Rows from block 3 of a small image classifier, named by matrix and row number. Rows with one number within an expert belong to one neuron, the router's apart. Each number is 128 + 24 x the weight over its row's rms, rounded and kept within 0 to 255. All counts start at 0. Numbers have three digits each.
Before each expert's rows are labels from the 100 images, of 14976, where the router gives the expert most weight on average: "responds to" is what is common among them; "patch colour" is the nearest of a few named colours to the mean colour under the peak. Only what is clearly more common there than usual is listed. The data: single toy objects rendered from many sides on busy backdrops.
# router: router (model.blocks.3.mlp.router.weight, 16x256, trained with AdamW), inputs 128-255
# up: expert up (model.blocks.3.mlp.up, 16x512x256), inputs 128-255
# down: expert down (model.blocks.3.mlp.down, 16x256x512, transposed), outputs 128-255

# expert 6
responds to: pink; white
patch colour: grey
router.6:131119107127089086055079163114139146184116113123113162132123114130136145092126129119126119168101113094089146135100087117140092108092083096146141108097116114170131165140119157134131120157120136108123094126092120137118163110125133067132107137138147149133146119141096139099135157161139117133111154146124113091143141135170140111117142125145139116129126121108141170145115185073128109183136
up.0:145101177092178129076176146116133101097130159131103111110128159112114146139075172108123122128145123127113155123133107110132136153104149101126157143178126152125071117106106099119169139124143109140132137168142124140132110157081097176109097143141156146094125106119113116132104106120125131098138098132104114134161138094163140125127129174127144088120124104110150112161140115132137127180151
down.0:124171124134108133147114125143085161136146118127121188087167137111101107120118136108151129147126100141143141099139157156154152132108176099139135158125139114139180160168140139138119146124100143146141112118132124110142100142090078099138099128177114120129168134159137106109114121152121123133092148167121163131211112140123145073124129131140104111099090160112105100096118106163095123118090
up.1:155107114102104143145150140125152100097109141149029099124146143120140093113140123117093105136148120110122115120107146098085112113151149096126152136142113117134126093121116150153114129146154181108149103173093152146111135187119133167163149104069121117135083114149090123176101127145160157132160139136161130100117135097148143151121120112123121161119164117110133092104150137141149111136083
down.1:133155109180095163150104142107133100137122136105147108144141183107123142114156111108093156104108117096149118132107145112147110130136107124120078157136107155134122125139124168069096104135112125146085139091123112139110088143099112130138093087129114099106149090147168154129103088096133146121150180126140126121160079122135120149142134152150152145175153120122144144128140108080120104148127
up.2:133144110096161114157108132191097150170162139142113151110130159129136111150152104142098107155098142143144163117136143081129142170118136138145152178128123139145119151152145101128135162096121114129115119127090129136128142133111133156129126143080170143129140117128117152149145086148174146110122070139133126104134075112110163147139076165145117123164096118174130130073106117161085098112117
down.2:097138151115109080118102144114136148144126139139110119115080094144132117145122142164116148082124127111111119141111108149149124105134164134129121089107143143113113120141136124147164170143145133152108128158154129130180132163110145108088134139168156105106081157107135111195145159158082115130150088133098140139132116131147106102109151094123184119135174088116104138123121178137109099127134
up.3:128128095115154135136102147143085145096122128118135136123112101123175128131153135136123118167137187128140091118107110129139155134136116161167144147179139125108104120183107108115143112099163119138108113119098137137106149116117120167117099123110146131112186127149128149130123104133152143157148123153147122159129130114126136128080085118120141147068135105105140107114093130097106155090108
down.3:136141139099152126169112086066139107075091072137113113112151134111148127146039170121175129122092136129116150124116135156115082113126117146133132123091098118114143123144100192075127161104121137097131119154104115122086141156118169167100142159166140119123114133090087118144117160116148112112162144122127156140126135081158111122111133134132124117121096116146128118143135103094141129134139
up.4:169130107193174138110143172167146118141142161093110141138159148116135113125113137143135108143126153102140113124151126101110110113120113079097148144119159135122158112105152111135136166131099129109150125129195086098111122051140132135116148082163125159132135125121165069122116101124133135158105134127120136117118147164145129151128121133192101130151158123117161147128160122056133114116177
down.4:101101143124100106163155105141149101103129158110095157133128126143128159126141097083106169126177120121108124161088150145134149108090167077143132142103101112134163119092132103130133099126125129114106135135121144160141130138086139198133155150117136088160185101121165101144116141148111125094105134105097100131135080140094133141136099114097117153109131126174119103126162108162131175118119

# expert 7
responds to: teal; blue
patch colour: black
router.7:136115120128096135121144097138149139117136114149158138110156124122113103116145129146153112153142144158111094104126142119122133138107105153111088118131131130185116153087132144105099151110163088085137114119176139085117087133145131079115126098125140131067145114145143098116138082104126119145158080139107155142098121131171148161098085161102142094072162121163149131102154128123146138141145
up.0:092148130123177135091115116075142130127135125121141130149136148127091116107179125107147160110137132105116115165110097133133094128156130137098152136140079144113122140173124162128114162164149147119131146127144121176132129103140142133163108118123150081128105145128115134118136148149108101125129163114127097182116171182159125123120148123145143093161088143129146102178123117106160119149158
down.0:145108144103143174119160146164100125108128127146119118131149124102136165149122169137119112147127167124161130141162119163126177141145114129128107145123163140131123113096136157103151126144120105127120089120141124150159129088155120137134167152137112124124109114167129102132102127095148169161083137148152122133168133119062074156147095115118144119153126112131126137102132116137093128111114
up.1:176158167156121113149147129135113133126120134129136086115134151158114115131123149099153160099125131104189118137127120107114094159140145130106114141165148079160125173165117118083130129129105137094156101147142137097151086126139094132147128128112137128135099102175131113133107104071100132109135113093151110153140124110131120125133108136100072100112099092144128180156152145182150157083116
down.1:133140146164146102118106131120141102155127137141117105129116178120158138122142107136130174083129155135104126115121129146122098177093140157118070091116143144128139131123131119127114194135100102118143145161089118133066100083123123119162121172143121143144073122080152113140169123142127105142153114143087129155090139143130111100093183153151114138121124131101117118159138100134163156125132
up.2:138120135127128188084136094077134148148119135098131160106124128171126123150100083138137121077145134101135086094074174148090104127171144076144152118099104103092131131136116148183124155109140118136137117127146178095130110116122093166152112171110133094143112141120106136121155142092116114131125121161135110106137135094164107171103065133134153153143131112139117143133158144126110153091151
down.2:163153174135139097151155122152128125132154126113159119120145166141157194098143146134112126088180106092123120101127139122148101149125093118136102124100134109133106131076139089150158110136118120136123118136131121125115130124123109171110173140142097152127178140126117101110097130135139109105163122136157122130127183100159155117138101093127101095125156133152142144125130123162165139157117
up.3:133110121157102103149167113136120099127126135093098092135092111132137130109133119144139106080126170103114126132151134062092125148149133114142107151091153098077126120144148145154110164121097119124143118160180147138163152132109091120086164106115167139157142124174110152149147110123129139109170112124079099138091111118131104141147147125125122141173148157149119113154085093157117144099112
down.3:137139113133113129136122164120104101149128151137118099115120170117140166151094138139122169171107122154122132171132101153078096167123140143078117102120154133152160125125158132102117122131147157136148138134097093168100121146110139096111116140128150134114080095090124142119152118108073139137108095077099117093137141112110133119120141142149148085119104093135103146133169149122103150121099
up.4:123101162115127133147131095140121151122124115124117104103117115129090100114171143117106134105147125145156170135128124100140128137103129098120100125117130092109135128141157122119120155153145153129120104147088125124136175099128148098155123155092136142108120164116119137154127104077124169129120127146160160156177112179170162112158123147106163120161148159152127184159155115114100175100164
down.4:139168092109170143119131157162113125109162145125130092168143156100157135127084129121096123114071162133115126151157141145142108104099132109094134128148118139115162130130108087119101156128138140128127158110147096159115087132122066167127156116161141121114164133149128117066137129139105116143092085090150130083092150125154165131092122109143088110188135163105098131125090147091150104117115

# expert 5
responds to: purple
patch colour: purple
router.5:073087083126153147112153093169134096117176118137139111128151139161128118146154102150130143143105117108123111118129130113187128147153148155099132150063159111108110129121121123164080147112143122108135142095118125175132094110116132112124132126145147164100112158124112139160132141125163125148063096123150120141097116106157126126100122136098137128115130112098146112116133132169099109145136
up.0:133116103115152118157158104133150164145143148158125139105135133054100126121091130118157148126127121129128134151149166156114127119117074153144138103124128143129119109127131190126142112171114149141114124064140121121127115174140181137106142086154136135132130132118150121152138125104128123125099153072138117126120148137142163092093124103106126166140147147125101156134095122115129144115137
down.0:141088121159129116083128140136145178106170103102112129165141098125135112158071135110160126166131146137135095129135122095110125104168126126099141133132123101137100116137104143179139131098133149113165113149140150140098144118129140138180111147102129140106152118149161146109112103127112137137128096149067145109135099083125109160146080160128114145175124109134126114134141135128146140130110
up.1:164132144117161106133086132100149131120149123104131106119161143147126124171131102089099129103139148151131096127120164173153130110091133159137152111100147122141143132111148078144127128129130127144115131161127138189128103151112099125142134167088141121147099138152093104097121095130109180138146156133142104127127138130080123130138135104150140081133157145107124145125149157152115156109116
down.1:114135111145158105093127125145113127134081127141154107122145170107130154129119144165089143114082153133074106158135147127137153135167093124123120159159115139114138142159100141133128175145121123124200089153098140123146161117139122155095165110125101174110136136106165110138154142134115129120123120124106108183126169138132178140119135097106140118123168150143122176131093104109135136163136
up.2:156182115137090108103108142130146131108132117096098148107125135115113102124128124133124087123144095094111122110089112093095114081098129134128135106155093118129135187135134134109116118101124148147119150100134128066140119117144121106114127099118129124132158132112130189108134120127178136089108128119097133089140118141135082138054131098157104139162097103102144115105121101146147163095121
down.2:153076108119137103150146131130148142147134126125157154110130182160149132099093094158198156189133117152147135121129139123136122109130119128132150162122104132118141153106122125136154155121149104101133124145168153163129132129133136099146114139113090119111107122099142153075129158126115160181108141140171138145142148138144140139160120133137129145118113132141119134132139173131166173155137
up.3:137162088117111121109146117135134111133130140123096094129119134103114114158118150148140133117153156137098123089117124146142165133090131104101131079151148129133102127096109154157120125093123111117114121115141139139082116130125152119156121120122142113108082141160129122106122135152105151168149088135132132143149129134132131132109115164100113118125100133101097108168133112089160087181147
down.3:132136096172138140141121175141156129134135088131122111126163116115162125154135142085124118097110111126126112154143098123085121149113097174115133161109126145122097108084137116138127080152142118195169127094106141182112146142153142142111161151156160136108142088133105145152153143113167136112116088128142129141076125116103109140108111130129153188149121114157157136095131126178105150075141
up.4:106174159091121128076138103093102150112119151120128152150145107133082113150137131163138077137112143131090120067132122082147104085128141145152158098139127124121153137135106152115098121186109135166125135153133141116115125116114103107165128141094164113198114109121162123156102094108181079083111102113117138122139149123157107080138125114164141097131121123151133155155139096117103093128135
down.4:101124133119096134135095107103109129142131085128150181094151124100095172098129139087159128126121127120116133165124129126129144094156144097100123101162139175148113089113119155117114111161105110174139140106133150131139140128158126103168148121168132118117121155110125106124156134140121098120150120153139140107138138162150098150127088092173119160112165129117150163104111147110123105184107

# expert 3
responds to: orange
patch colour: brown
router.3:137131163133155092121154125112136149123121123125068142142088125118153079182105111155137116129115140106114147126130126106125168124105148136123152134149123171098118129117123108180091085195136127154095138122106158146133125119132098135118122156118132108146152152151089130128127144180162110133163101134104118116147137172097133160157167125175118143126112151111123089117138150147150111108134
up.6:090112104127130137136081114103113107109119128117165157110140104119126098112116182106127111127152121170097083094149138147106109109125111160121119138129144127107132170127134138127154103094148124113146127121150137115121103079173152106105118150108122102149124101111118126145147143180094122129081165142159177128146134134132133132121153120120132097115114158122123124121112133059132117117145
down.6:148146205091113150143164151110095143102126123133138069181128127172129122157134098169117129137115103108127089106141118119104148152101157102117148124143143122084144119136136176163148145146145134122125121151117098080106151150057103135144088128118139118144132150147104123109171132129144095145124115135122096149125127127116143142119123172135103107168119120146123139137147132152181186148140
up.7:141089179132118127130115155100144116122155125125165123120119154126142107107119127133158105172139084085119180155112110121119099133128159105112116150111155142091148103160158109157181158152114126139136098114146132152123138125111126101151114178093112137158160151092146141115127118103085122130179111091130145140140125134081118091177132096120148150104139110140138093178122097127129119184151
down.7:134151135115155119136143112141100178156107139114101163166135145158127121107100137099145156140096093118116108155170084120124149153121173116153106109118153106114141164108129129112160150111117137163125078187116193079103140092164119178122104076153142139131153162118168137101159126119156161150115106140145136167153184108127100074129128100105122109138106144086148137121133123097110148158144
up.8:093138156066184088106099166155110107161141120146095139138146136129135135131133132096109150146135102140162146183120131106095133160140116111099130129118107123091116148058122139108165115120113162130128124085092121145139125127152082138156173098146135125138137115131134136181129136090110091134072118122159101112141118126102152119126129112133118105112154109141113122146107129135120177165127
down.8:146124105182111155093132141105145187085120117113130097153193128130125131112160094112111141138149151156092150094095163153146115095111123089124145134122109132181150144112121097119135161129140123092120099153148123145155097165136125138132135100121110115147121144117173136104159115101119117132127095076104164171157095098170117139116120127112164199126138127125112088126115145144096115154102
up.9:117113127179132130096146095068165124138102106117151160130134120103135156134112080124091138146126116129148144094128121106093121141081169086112140137146123129120129132133126108161125112110175144134107126136116133127103149117165124105117179144143109113120160147127106123149158131131114129146135133113113163088096086115160096144192097157085104109107119114149108140169157132100119074137121
down.9:155154142146133166140131128181115125112125098120148167129110079083125119143134167177144099119122128162119144163120133160144121116157119130140085156084149141139113067112149195124111140101092147128219087110136118085180101105099134152145143128113157114111128102131156117148108131143164107129131092128111154142162134141143104114116170170118138184140115145169148119127172078096112101126130
up.10:094120124160060179105106124123145157158163127134142148204144133140122128139147127109150152108134105118110124111133098158125143123114108141158110113137153168107140137115131150131142093082119132121139132127143149130103157117144066127168162141102137128096136094143174146153110168134092144127118122076166174134115149123109136117147168164112151147118140105141142159105163124139102102113157
down.10:154115100164122151143126144141160138122106134146102119112115177128129118093143119132116170143131153126163117141128143094133141122097123114165126098103133143106140104135104107152140141132117092103172126104133093117124123118117176190084163122137116107120120116129125114154144099133130084110143129133131158126092116068130126084135146170132089102153111152103143151095118109125140118164132